Weights of a small class-conditioned image diffusion model: 12.5M parameters, 12.2 epochs.
Rows from block 2 of a small class-conditioned image diffusion model, named by matrix and row number. Rows with one number belong to one neuron. Each number is 500 + 50 x the weight over its row's rms, rounded and kept within 0 to 999. All counts start at 0. Numbers have three digits each. After the name is the row's rms in percent of the matrix's.
After each neuron's rows are labels from the 100 images, of 14848 (inputs lightly noised), where the neuron reaches its largest size: "responds to" is what is common among them; "lies over" is the class under the peak. Only what is clearly more common there than usual is listed. The data: seven-segment displays showing three digits. In brackets: how many of the 100.
# gate: MLP gate (model.blocks.2.mlp.gate.weight, 1024x384), inputs 192-383
# fc1: MLP up (model.blocks.2.mlp.fc1.weight, 1024x384), inputs 192-383
# fc2: MLP down (model.blocks.2.mlp.fc2.weight, 384x1024, transposed), outputs 192-383

gate.471 130:420496526498452562570536497480453470454532542513508511539465483521463502498523452489474521481529484537541526539603572501483495492476462454464585470485473417532537496532539465480523459503558409493486515549472475525530569459475574471553502535514492486498496486539466450466504488480485539490520561401432470496451471548452492511451564491435461451500482363582450478484484526506510497483550490461567554454471040511519501494549488514488505525554498527438643485551395514460536484478473543611466494537491501558451547421414449531627482443515424530482543532521516526448429442478477507520
fc1.471 132:555476437478544561520482458500511469522439444482542515447493527516494524509461444533504510497489592485472490524470412463532516452479517501485535645568545628476418454500516541550473504563482469501491555537476475448469518552490522504496445514453540534500515462520496557461420493512501485549493495547507518452487543549587449533563474447546528575520488494497560567505509471480468466499491534431459485596495957521553522456464502469550543456464511522560439498452390496482478476535552456477461413443550535563488452509459440459443510581526521479468495550500521552554508510497560492460
fc2.471 116:512513412497477574452450467582538547602381535447597523391536527512516528490500542529545479524545448475405465601488558605517549542474491541519550527526542561457547500522501475442478586472509394514490472519431403482537487521480482498526512531519586514458443441535457551502481521467482507540496442572481416567508491571452510537470455523511552510524474436497582434484484515532445492489448535551617519508539420509499413465449623477546479519495450514524452549479491554460442510495494550525483520546585476486536503549573425484519492539582506542568520548567534577490504482528432506530
responds to: the digit 0 (89); second digit: 0 (87); dark on pale (58)
lies over: screen (100)

gate.258 100:519476488518523426489512411516554355436538526472579542634489504504563510419593539459422593481493492518618521554526518589455500516528525471450514433564434469529428520379530558531580470425406464506430454480467467539462520565502414487529336477494496677558556508464424501539505384431609547465415528497468449490452544526562575477598467490399532494521536450527508594520553494474560553499545496453604609511463500514505448478567542497483494538456553485562516454474473531532541472592539480473480489574536407437437582467515461483563459489498523509480512462486572392515448410548454443530
fc1.258 090:564513473502471553508488611539532589507555507514447356460537617480510511510361453461548500543489502444465499501574450456522517597582468484448456529442522515494467587589555415542398517454491569543570544464605566397605442502530535510547481577482461336519409475506540537446506520534388498410504499512494580392590488520566490546512534500470513541475512458505472580523493422382517489510436477471570493447495552520413586523444526513571565509511420573463515544573476438516506499534455499599503463440509540556525430479481581515553441632438509450503507460479484486441538572580507543511
fc2.258 095:521373457504538545529471500496465486454536547496436468469510494502512490450481435422424598519520488468559482534470446623524554553537502513511512459533550482474529489513527471604507475460518528496545578596519490503478541493430484437494534497486502546470552416468531545505507574562407482457495523494450422497482502477492539595483514432403581580508460562449503515479490585530578453471434500537531394534366604603545452410601495466516494519495444484612456510515455539476451577488495467563497485429473388445510501562463502525485503497506488514478482536502444493573450559470469484508
responds to: amber glow (38)
lies over: screen (97)

gate.463 084:535515433452547512425591500452558559597481457512433461498427520378592509498507496450539486503437460535435522469452512456458431426427422486467502438545387453540419500568494508480417503499493525519507441482522465490509471569492509405431479485538534489438448476463574504435491591489422585442579458405495487524439555522456500440422562435560495414509391529613560525485518473458496483455576511465463462507532494531492365452544504498556479533623521436560522464518530477586541518515524466486507428514501411424485540499537538516465543492467500416516532461533511540566474474478554476443
fc1.463 079:490528446540581490528472429495556420408489425488502439467431502509512494528451407493487512444526376477522491533442561416547443384494519532418462535485520513432479452537513441477550476405526591474501580569535528444522598498493425495423558556481569490548459481524503443485391458468503516481491570569450456439595456565513429505483533456554440510551603476492503481480446537371551534522485491488489505374465518484564419470387488477521513492536501404566498427499474452532487515580537501418462471459599528445403454437554559525527557597592493464467533522594573461509526490481474444509
fc2.463 089:497512498458527536400511566493499525423526447461530507506563535433550607541573480519509527543482509397582396570505535489538509504453449560452542467421622511551457567447582445510482528456410465525527496427410554494424482491483463520525473481564501484367509531473499459478545434515554510544431493471491468548507486557534416546503414568428480478481409598442470499571442542551449494509462461549535481550500512508583434458511448462532445502524582596397482513408593561507445467484566626439549553481465488420438576418463487458462448455455559511391535513460485471551489490517496563587
responds to: red glow (67)
lies over: screen (73)

gate.237 089:437473455514464570468350506529447423525472405551520480399570506480534535493460544539438418446488489445468475587476480452491552472495525443445490515479523558472489499435444541467429515509474553453483515497524465549449596511437429475492550434525522430495532487465527497664479572451568531603464520493552433391515467469429476475463435517485538446629487553480473409503445544453508510494520480510540503554524616533521556526388494478440472494506503487515494403531528583499513407443530564505559501563476506557354435510410438560520539389440372521428483507475509456509526453430412498396
fc1.237 096:489466585516429476447592463461631593446460517503467462543427478514473507593487524525504489542513483559551557465476545576462437521464462545575478479486458447493538477566510532554435543501464487525514453466547523537510432478539516439496485448481464466507445494494501452490525595494370508467505470496519605523460533475513509457547512470541495518517453495524570561532441418604537504510462564475422499431445393430427474463480453528477550375594546490533465505496491432491527545506382472507425464455560482421648548546531530425479598481514597398560515510467440476480504483605510536508
fc2.237 099:462428590530433526532414491579571474588537453558514513506558454467525541453440487496459541480510516525551457443408521432537491443529440584471513603557552592568524489657397510586519591523449531486477397544399521566488487482454528427556503478386513575534549505482463409639522519457519512361417520475491483432492543466519434549475431510536431466508512495508612431499523480451515487481450529496462507565519378558533521562450497480479506542497528511512407514471502537458489563502541500509513504500512511478554547449572521537562546558569506527517604529476436508543557432467520507485
responds to: dark on pale (54)
lies over: screen (93)

gate.446 078:543442521469546541488487529497492451468476503528482494521451466551569409515513557448400448520439511492530621505480501506525536462496495550624426513530520503517517439559551484510508391474561577465527493483598527489523489403513475570419555430441499446438431548519439478433462530530617532485497496475426529469501488508482503454531457536496594384528494593521477532485528448427553551480501478559463505528520514460529416458589523487514514418425500505440493511512505511527566537531499474493472471478438479487517570458459511524458576629486561495551518489501362503515554460585475452454
fc1.446 068:483554511438584445492512486497532505464572476406557469488482550559428461479479517574560478469476512460428492420370463436410519544432555435425524558456525492485483512546432510471470573558498492415521476465461505559540420476487426545554484522460448507422518474522466500470426477446474523483479515441517541421495445537468490461522483433411493440520558570517457468499438464499357501544502475539426499542487420566523488440607466519458481526537592480530615415526459483451387536466539615500487489511598398473487457421400476527503441535535430534531428522542480457412448609540576469478
fc2.446 078:503505473435489509517543521480470497548425561509492485533418557459552434499596461487425536538482535562425443555514565509566540620573514596453424523544585423503458548478566424482495453573460440510463476503519566491519539462553508562520483430498497535504541448542535470473598488467561514485532431524576457484440461489578469429449541484434447473531522484433502475534551494480548505558487487534516537622541488506431484421459522580439562502488403489561555477536446545582541425486523541559446599485562482468446432448474411470505398587477505441580468501574493423529487500572511543457
responds to: red glow (73); glare (73)
lies over: screen (71); lit segment (29)

gate.507 095:521465466420557420474510543450463527543490417562399484453457488508544506549552488533571517498535495642455520493404523454444601491474500475499409474498524479525519526521556480456492537421483507468397593473485469534549509383467509448598308449529464647538555530471513501512458586487628515482527514462474495526487472529488603532621488557429538459531515448437475496459474556468529526513490562525570472455457458631435660515491539543488474488472626474401391381525469485532505515508419477501518505511546516468515589482493535416556539537535516496533564515514474523494466611523544489460
fc1.507 064:457498512476500464547440520587545505418471551491456506520557515469569459471310467487461433474480552521514373555489427382488452520544556443463487561568546497479526482491515507517616434526520503450467521524360552485518500512601473489464515549320535522530498436493451497483537417518381401517509457569499467525551477539541433440484507531473539560501565520455448421470488510455510527549541478464570558563464525433497601513477449465536527515450423539521575568495529524532541593545473481530490499469502496465620398483537486607419425530551410538550442382483530474454485493354484473521
fc2.507 088:460426526522562436525435570358574513554456456498563427501417623501488510557529438494541513451481512511416489504563385515501553547592468512506540443582418440491526543530547526554407457580333455491553551464537496530496503576444498480545673480468501533486587490498474524484574571524404521522519576466484507509553473507467557565480526447433476454521594466477504504545543476512509519505502482549580504470435495455489561470518481510499455500529413495438447378477382429474494552474597514522543551533514495493588468464494464488534504489518456494449560505500482501538500402470538510540
responds to: red glow (76)
lies over: screen (83)

gate.76 099:459493560516594482454505526450439490472578517484430498473584479504505552534478559574581583662564503553541464480512558567382526466543550388543487535582520537472469496479546452476516463567515458414547543457423509502520554432543506568464475520418565489499474437522552401571536555485461479532548572512686478599496421538471479416521471512476462402528485531487481555510479556574506466569495515528478531445514588489491460532518463524531443581540469548583484513531470474426560388421569604478433496559536502584532599584447426468388534467473503528492452587472548582395499462524490586551
fc1.76 094:528514494446447399570526541531474527453477479571498523541473579540547539396456436467479452377433518494464501462447451511566521481519489506546476447511438516395500452533553496523470528478445556535561454515520507527459498544519509596524472458514412509574485548406500507421419541511467440486462474524327603416572420554540522511473522509445416551521413550507494539538539404477536439481505447457495466435507471488539544410506490415527552461438485434455516548533470468499623553561478488486424530392424484524430481506474507534562489420589498465509474500471509505562477541573444568542
fc2.76 097:503527431496628498433442519551494476577479484466568443574557563555501563493390531498557534422511422535500459542454517472467591596414479564524484387511612469446470515527488503445506517454445483451549473472491453591441449532483547519533514514511581463472539486561476477490518457515448462548439485500431441511363459602552492478494455491555527464471567441549541379563406474423420525528467466514518575378420485459444509502512572489477444543479396505530504468524516591498542536531475465522445485439512455524527651438415492375523517491579519531525399517454528482429466533446497447516
responds to: the digit 0 (100); first digit: 0 (54); third digit: 0 (45); style: green glow (36)
lies over: screen (100)

gate.236 129:499494536491544498556482547474520476443562582413581405529572490519585560536484510504522469449460537452480531499548610493593413469470554544539518516428459369508525496457447612502562514492517474479543505566534574589602513583527425570531501472458558604449537506539463547505386588487461396510431497431581569421453462513495444431441460562540506554531552500433546587465442513500475453483419508544535447463362575497537537398581485482477412519443582461531497490527499488564416483538534518503549559472413584482404540563461528490553432504520430467518470475504530520486526575523469511518
fc1.236 117:509462504525550497441489502477447530599396437582393555500532471404455515475517367481511535564578378546490387476432450543422611484551476461438469469501495620495412553625624426488433553469511553539503456469468460397506471465526489519439504516487463488431428492439514448532527454559507527445531509498424511635522539529499561519514430500498442448453513499534495482501600432458508475473587444513446486541555456511508488541473545571505565519527533513477503489504465470388537596491471452479496446484542534613580575473539480517429577526447567467513502547441492538611486429417519542520
fc2.236 120:482458506594538553504556563488507462574437464537553516427575507421459560503423485544582548539426402469529454532480487497487514534475459525537463503475577500517534500388506539584432614593454404518531444448477584516463546485576403520468581459555462443576479501463546432505557418409484554520503469543513498616536451508532537582522507533521553482484404465527476587535450546524558479485460452461471458503579499444514494522484466570509394512527500520506464542616474465562518458435545458510499533511474457427405458526531587480432547530443445496431547542518519475403495468470435463604
responds to: dark on pale (100)
lies over: screen (100)

gate.701 089:496463407380640478453523558522558550450524484542480477439511361478508505477577427521489547488502503481474556556610405511401543546428566511459445554460444560505448485491432479471559457521479402504523426478562457492490528538451470546465487452454516448459504465492469473517515554511567459517407448546460493433605479497499531454478546465434569509501532521604513465484549536449602443448440480539480499451561554516443520593583561489497532486591453447429460538511459561559452563527610429482513489452500534460455544482605586525475489582500547534566503473476503461567431568486553482518
fc1.701 085:471571537525419497562446439440432462568517483548535577547495529484539443513456559475448419480522525490548433457453613483579460469454524487443417419489519548502497553657535509486467455553531472476570605441543484469506480475556437533555508552488450518482514540510528477559453462446553457553448547433453495452485510559571515425565533569455509445485534535421444495506525541497460498527479578438511512496511609532375484506462524528487433552521446519467551459373416472469531420450460485578485568558547399483569576483454521492531467437464478488551495424560483582385498461589537523469
fc2.701 094:579507450519484402559558489459436507506408457573455474627535450503522478486456497497555482504450481617596531458487530490558517445513505491521436451540572447467486515419492494425548524432559538533561478498569547479530499608544536480523528460409517523508458489449440494486501474499454608499591510427533575348473489426512482576479527492449623530435490480542515496578447522572415505422472486575568554431506460520489579482486538550348487452448526466497480543509532490489649497393605504527538509507432472561506505463523495553538512488478470516396445480576508567518510571465521502506
responds to: red glow (100)
lies over: screen (97)

gate.217 112:493512526567493524520530532485550578452530549491572578512482521532504464552472563528483516530502437489464560462557546456508530525493505482496518472437493487549514486417544456485528539449503379532465453459508515562518518474552529486493469539514473487471470460563409472586528588446509522425480526465449482556526501510474493531511566472482487511503583488514482421533448529545477493501446513512457508402505227441461568530542369520506583517604546453592537480496491473493580525431507524536464565533536438520520550516409466532642551431531473465491573487452518479532441514455486540463
fc1.217 099:549432564415519529531467509508482481547558556624451529372520502582517497481447448445546460474565524424498593386500465560441450503513564587503488530574529523578487505583530564487447541568531588500503498588517562509551535583569428491551437447444504520592499536493607459511417452542466480554604539534548508506427537442518442482512500477531511546439472502491504540454451530572505500500536471443497500601519712510544481517489530455560547458471474575483454495477522517533423481526565507466467472427411538476453447427490515502477506596552531550517392398550513573439527497535533489549
fc2.217 096:499501476535547508500493487545552367447549512427400475554449392557528566464502621550552450510547421487481452595453439538491517487572541429515547390542494439477534557461563506496587501416503450559561507533467546580500468476540443469525576449441559501528428496547463719524420442529468552468482546512392443512522461524429507558457559521499583483574381530542518487526528434492529546528524512583508523465488319508538525483557680513512424588446451464476405464509516429459495484519542477488539513463490444478477476483490515502577416557391535533563477450497520531513489474567444497589
responds to: the digit 0 (62); second digit: 0 (57); red glow (53)
lies over: screen (97)

gate.633 092:498449454519605487366467495560460538549517491448431485420522457476517547540455430513510474457476430572514524493548524529458520498427495456514489389466472450478550519360454514519479528436584497509526425561550465559425575515586548572525532461592528537548449523524491400521528483415587485465485482543455395505414500488453503542432489587457421470528573435451560455547473493497478545444600457436467464564519432406541556575484473492501535529514526475461458440607462553431462526482507697570478467439530483482559538438392420480498474400503418471551507583445404579524439433470501483434
fc1.633 103:505640547485483508534465524507509490479488480571590414541557498546445684511464584545478551586517565493501548548519473528469468557414431516450521568458516558568478438476592592507545489518490582422486561509417622488452533431478478469510565603419564438509532540453473441430416449463507528551575488543568545488484474541541407502525477420485477521460523496540453418623463573493486490472410530492478561435432515580491485476555483516475527462435502450443522490439548470511426554451489465453535505535476454502430423516511478482523521544521518510458506463559567544507474526513517464544
fc2.633 101:482428512521510504476484459559611470509525502478571441483492538471501413510492548522529471584516443519514466556563487505536383583457494493562513357530522520528470483454507516483450561429457505578506486482541553531540525516624562545483479432457584490487476509571415509564477486474565445517537524630449418509428508534553499440444441577467528451441605526511433537568501627534505464510339486488578511426626546510504517610467479466548528520456522485567482524440465497505458500470482556511507434367479495525501487529451459506464573598487505508477498574427494517546488649516524507515
responds to: the digit 0 (60); dark on pale (52); first digit: 0 (37)
lies over: screen (97)

gate.464 081:427538467527503464526468475486480451486400458469506469485503525505397498540517413478468490540460450457464500487520464516462509487564440499543525485520489459516493550521525528432506508569565533466602434517562462507490540544509463566513567700451515496504554507518542565484490447587626450486608483565457412526532534486478465479475426620468550535479483391555447528567417509540493623471518479545520559501537520450613542490533486503477517404590565546504527531507486493611504512500509567427488523514535455424461513503556511581517568546477540517528494535452507508584539604409614548506
fc1.464 075:521519601514434526464462464470515517431572581431516432584511556489526441442523542568444375550493489450594501554529497549537479453473578474558541517565532503486462538574448437486495560527485504508406540566482492482538495531517483420418546477419502541503521460603472469528504627470412527574469423530527566485419489458558541463589562453574483479505498636432477475424492484467530479550457550529562430446481512534436539531520534502508418527487498485455386397548400507528438523521483469500534488477543515533453463495501533403466476415421542491486497527468553466498517373579453474509
fc2.464 085:520490479412506480513521502432389518516602517526552530441444425481432507528616607536481528576513516435574509509439482538478513477551525484581467563550496487493501445495524457589498513498622497540494593509455523533549524472538468571453549665417395545468467644442575519558510386509463426531466480555465456588497467448445482460538477563395488503490511575567481560475559503477403462495451530528455478552519519355512467485499566499463503525448482560508430540546371558488568584507478524574503476521458447492520430599474488489588452515560498519448453508534570468488403495472475511437
responds to: red glow (41)
lies over: screen (96)

gate.394 120:552557509501551503498530530527555486445609603440558575553660584542531518534453532466547536464400499442542465514527509437514492444475503487534587568428519426515619537525470539490541532531543500512511581547475541542454469491479459534506565493497477483510643519578392533530507499589478512517493437529580514449559487480490636428547513522518460482568401470467556545548374454497530457448466501519518524612504415465575496423514462492559482563433428384496518455547530472515511489459446468541571499469438570467500516519572531505533464533570444541446497429487484402475602484428482523479
fc1.394 126:520598472508520487420547637464503455369537509457487481477528501594440550540478505439527480463509476475557454476458490511593453449474522460538541537486542436585694506513497504469551562457502439480509475489543476497556521463480520498518507478478497544568532476569468482535475521482525478518626436496616478568619467548560536460488536461557515479523450396412582560527477426526517569578316483447577504566426544495539498456484492515608558525439553460501502493473488571493509511523509529556593588483413544542528479472487503485506504565497490428574485462558542506477550517451534540674
fc2.394 110:521490459465470478523388481502487557396453565447468432508593446484498485536492539584479517523574490495502550546503524464568536510539456459514536538522521506510415494497526557478541421446542467491477533556530510491554498568486523433433519505363515521500524504636529462547442513460475473555441467563447526516430513577548555485455513488475525470553608454451551440401395481547502473548451513388581482583463512434562617472525630453418523586500574480484585499494489571480464478552499421415572427536442592511529483593448446547574514443491575532616551398492437573553431521539577566508
responds to: dark on pale (100)
lies over: screen (99)

gate.672 100:473457356505511562451461580552493514445495438489623519493544454485487484509428594510561544472553501502504515601504428619511524450532522520532507562506544515510452507434493530509506534539457459483507459503412527418477475510439471526518430547414535445542469541520482580524425451473535489496472502485540559509533419516478448529483550437489536454519504530540451526571505471501523580472425521548462452502563504473472490461451578475490511489391494536440418530406521610528521525486523508490567532506454583576591442494531514536416473507493593470577489521493418436374471495429463485439
fc1.672 106:549512529548487552465482426602471550463478521509482503500433566460446509414586459482519478496435465569551498462532614542583520554480438487516476435497523446593552583501510461530484418513572514505550481528556546496513548488528385553502558458433436488386571466522449485451466561454557501492511419585485417383545527533484530570566476540480572524600534447507527570544449438407461529521441566619526427555484537552513477485535613500526572498452551577565502512513549528477522572545519506471472468372498464549504501544557403511504507405500525430476399447474478528503576536486473517532
fc2.672 101:502531499448523457456507466481460485487477525406535514495545587527434491519533614530520454515433479424396493451473478389476533468502465457586528530485586403509591526598541497567489495482575585388432515438532584476498505492521419518576466449379404581432546524473427606602425542510476503518357501552556521566537449503544470430569525469552490486415436480576573425512483475523456472478454555450456437496514527561491552527554599548503579529463552529472491453520519628473472510516464478468424431500497440486444463616542470430568512553489523507500495536435516463545498464473476466546
responds to: amber glow (42); white glow (42)
lies over: screen (98)

gate.697 087:527459516513576565473556478501531470468518464483545522457509476482552509527472530440445537477420513454505479470576481495438505465448471496389449525468516546507434520526414658452493536436485492521475464514605461564461481546637480573520553514534474736464438547475502445551587445559470502483531539621392499547473545467580518468533382472485450507497552464497532469501495483493525523439584527542620522517473452533575442534501513435446498450448565542484552384455446603572502457517516497520527471446469448432511583549462566541514452408551494496463500495454612500488524576473554452509
fc1.697 084:509507523424516523471433482486482423562453555465466532554479539531501464577391640564460478455448423538536539547496525545477506503460455444618517427556526484453579443555505423493476471500566498505437510531477505576528520508523529409499497442514487496507429546524449491355477464496371506392519506547563466420479484494437492535471455510525454506570497517474503471403548428493553483470563444561547561484476431536470550518546540454498559528560485410464516582524475597551492475512477508587499499573473488515509560543552543503461509464504526510506450521530519547472526474441484509503
fc2.697 093:457452431524552481548574481585454529522444463531498506450477550405445478439490464527490493422471519416451532505510538427456502433459522527566544497563435460508493451509508409554503523476460464459669553514411545517459460344578535512500539574481551556543509525467529477575496462485438546482551535476427533563486458499530481409557558476543530515439366508473410491495478515453458509555514497405507468458563506489542525528466469500457495479504507522535471529444444517491559511475451541510501493512521446587600484578521557530542543508485399521511465480546547551459636463470513490636
responds to: amber glow (50)
lies over: screen (84)

gate.377 092:398527498456588547477631483510581489583439554601391628412472491563592545422470542543496488476459480543482463450398456450447485495483458555497483503452569451540496566442496477373478551462472430479465460517559567536526503538529468421510567495559473502419452546483512540473425470426462503498496502510509584560499441413513502517593469523486535528493506545480530552498545576472488522505462474575526516477522670514452407468492547566472470475459522451569495593543465533488483473475479519486551510499506495478556541445549495509492612445520447499563372498592495493552473500456550477541
fc1.377 095:451594469504579607530528490559429503484582429527544529535484510485519449487410553493557467421530514402528501464499501536569473497398449522524500525500400421463598447599497477501474512441496443487504487521428425516509513476524511481520506354476544411517502444560562590536426492548562566544457567491443557450523516502523489463445530493502492421535477386486492526450510407468391564485556510548544504523507631564415499494480500511544507422509502416521565525495566516487473556517535493464577466534390451563482493543533493530440499509435481563487477515496459417540511466509494515478
fc2.377 095:530637507439509442498469554450518508511490519497540543435449581498447458533589480498460497623577414477434504490478416530524562554397441544424517543532515489515473361431489397557475542512564439400446552550528419473474431491445552454405576533520497558557508453521559523493497507546526503584530522500478495561474391632478405481587504503522501512514471508531482510547514516559481446489559541480539405559583456502401477430581581463542500519467509487425505481539536561509513546424532515451479463584489448484585478433455464419494497542444498510479479489464445562441488442475457557554
responds to: red glow (63); amber glow (36)
lies over: screen (95)

gate.286 071:417490512476485569539509551549481471494489475506472561515503590575543562460537510440407385499539460490529386462446580447485501516462516474398550370473537531534515622513432449453506420507496533587516585513470440566465522478543506486533440549452588568446507446456430497504522384493530654480488531536475507413532476460530495461589506499508509525492434475469480518508550511436534483540526495575519584498449543557483533494469535473463558527477505573522538472443422531502524596592513510472570632544538543519558550438504452628468489522471543476569449492431484562450453428527500496498
fc1.286 070:456491535515546517551482521501466431564476574556501521576481418495512545453566484540462446551460455489480531404443538478463428445482566446504609537466547431483484552451482474529430483629609483547516476488495470478478576483498542530509494535527501521416470532473537585487530500448434532475498530522513438504474552489452514480591536456486509544495337442496502523420466488437473462489497543537596493480553478534439544498570575510513545459456530475540524461559600523502539590571441517478535609534515573490532426455644528514590526505546435472572498574488469545456510545485565519500
fc2.286 079:553538450533508563508574561612440539529462472573514666537452527441499474402511473481573460538512541520468510524471482510477525434510382470529469581520498477507470524554469553419499572485571643405537527423533472548596458505471442438449510486484517461446486540523408495436496440470415384519498470517473473505549418569543500506586513528561547471538470563518510483486463469608550566472512566494499464488609394562479537492461506460573536484484525611553525442511527450507469478552422389487480395540441436424471461506523458531489380538555478401405501573624449500492481481502512551518
responds to: the digit 1 (58); style: blue glow (40); third digit: 7 (35); third digit: 1 (34)
lies over: screen (100)

gate.311 097:494488494487519536454521562538518528537505479496553557589487458546555417449552489605566463500546470471560495501523506407438497411526416521542471441488517458517500562445442517430503576509378514479517532540451445431530466466531531472410495476460488411517522612530486562475391449459373457521495482530530498403533353423525492449561477490484458503386515491511481498495481517436417523422437515599462496512534476491542543412504397547549514573538540566492478446539482484546568532562452419496483486509453490577541431456573572382459408496473563572533479508564498505426497513434434486445
fc1.311 107:492509524523501513574462486568567578456472517577463594641499526500512517443526605555375453559480465399529494433505534363558497501476471474546458471568544480519538496355506463532500470496522565509523498540521472493548436459527555446431452398480586492556550554538503583455437475520516439493489510570480493587628503492455553370554534448470506519470558489547572477453533524544514584443465381529482458460558508520555497470509512541539480547560443564475543446526522438519478447562556509539451547510481486497536444553602559482445394463467487525463506506467437510456504485515458498505
fc2.311 101:518508506395543500543482436507475546493493503402517499523364578529613512436458542465572533487460482580540579485454516451494518457492501538446503412499571532673533500491567397547493450576484528453526481486499491531487495501499442546547576573441477501527483445521529492517505541482393459522525464538547535554597506560566455490542591416413509441513461594489502550448475364487487496538520541488491507508616577513539540516428482468553538591446461520430441469430535557465362529466521477582395441531469466469510488484520578508419536507497596540441487510524421530399479497549431417565
responds to: red glow (48)
lies over: surround (99)

gate.204 073:506514452466509605533447491596582443436492519565581544553518474461509508449499541439531543392514557469523506501499401513459490492446510491497468549477478501474509507372482490562473486558453528499498558564474460462401501651527514585474460512480490490491466495566432486455473495498475465402479421521463563481486504425545533458541550479489515532385459539498566522416490520528565517508450498496431456521517568469590495510439452565534439450541544444495496509564501495471508451581558409395442529470616581475533516531573446478466448523551504459564531463531580465431408496479489437485
fc1.204 074:434432584566499567488544488455435497617474514425468545554437584530527524546463564468549486542580399506511542537442467484534481459533469473474495450523544465436458453530537525488546631494600426521521519509454503553534477420502499476490505472471507523476498543470551494461557496427517496576457572483492476401479527539484459453499422466525498468560488485501485512478538379484466517505530568545514500427435509535485443541516487468506497514514551546550492542445506360476485407449539489578431495541496498500538547521475550439571469514514373552429459549462464512537505412549519453367
fc2.204 076:543470594517532405515461545524528548545433507581439564450500461552551552570566458508532536545409509451488532485415541525513507430470450522466462471466437506536480474491485501521524415513478446466409553487584589437375539483475457609513480472438473460556491486528570456538486480476475451466481452481580511504541564617546467473605557563560542475545410456455493466555453493571488499493531487529394534499516502539447496482475424444481427459478500564485470563538500557543557495416460470415493509500442502529567482516373616524473502517551444481513583478534502560366519548541498523522
responds to: dark on pale (38)
lies over: screen (89)

gate.498 099:509492518508568547403616435488500452506521431470500541487451551463534419519568465497455460473480516486458500539549378494465448397505580506523536559450519463460503489427498453502565504448527470504518474513520467477494518587543453511448442468440612520543468510622451540497571461389442537539493513536472492443374499492509456468318450517489484520498398488515409481582554438498497516545506529516531575494445493492522577391481538513531461542492587469497497504450573490506455492470545485555398451521580544589441491438484399475540504471492458465444438474503581533483521491545576546513
fc1.498 098:527455545503517660537492548471474481577512463480618511557497557572469571551437549519458532574513461512469529487464519400518452518510517529461496483474449394450527509501478525486413435525572493437475537453511556506420565615514539416528504542512438464453569517415424483482489514571471451507507483513569427505579539488558604503566546537548375515407554363453543501516532536460496526553393506514465462513528430525470533466596590431505518518577568525504437503524513475509527586474449419555504488533483380455413577439493533480460444578533495508638521529509530489491490472449482521584
fc2.498 099:631519489499458508497468463546436444496533499537554454537414449409485500526484518492450417548502426534487461441442484550476447478535592401500464457571479462538526524551553554522458564377466540519515484545486515481572488568486517444414503522417487446462482581569387456469473465623535411414377621498433441489482569449466494529470486538512462454447567492629483470525514533419514489444444485484462445427429511597561577477504503460483451441631459494579563452469539570436554444386447456488507397535452615481608485448392541480539453521525532464477497472391488519547498580502512502564
responds to: the digit 1 (62); first digit: 1 (46); first digit: 4 (30)
lies over: screen (100)

gate.586 087:472492402558513507434431474553487626435491534527496532448519568462498486528496502403565479502545516437452521578526495619487528523482462552565383445462513469380529519510540492488462537522559476402548450493494448482449468563492477407508487559495494459509480459477481445590601503459437461495446519540443493502620522455520577517424391547449523537459484504546558579542586551537553474485415529429427517484504527551546535488538504472449542525508543422451470529423467505471556515520579515461532500529558507428525466509400535472473460536507491519540505533422505545568486565503565458489
fc1.586 104:458387438445529487534492496506447516496433492496574496515449415483464572482505442419482498451467570584597582496555546446429479484467517491427522505461506431483486533574532468477504547502514533527489513513522472500594560518567532450476544448432502365480459476461490480503456505460370499440451462517569559443547512508579488493488576580486470508512510532500510479519536533461548429522647453503507482509536503524537545499585535464435590527458460447468492585498425488479506563443577408486484453602480600488543350501575515521462407599489446501538499431427506527429546386413432486565
fc2.586 096:505407472491450448546421504478593473530564534487500467485519536522417435503533542557580491468488537635507496449481497417521554545523481512467589497414561518470485506458661511489481452546593453465524535417453562529431481448460490500477601533514570447449525537480509520576481530473501508501438579400395431491502525492401493424587492526535565497490542544454598572525508580506505522527582453486481447419480497443529472442506557583539541472485481528562480517588429456519503475496489497429585525491456433535456540569548509490529516436503449558572501519514547401527447484494480453384
responds to: the digit 0 (58); red glow (44); second digit: 0 (35)
lies over: screen (76)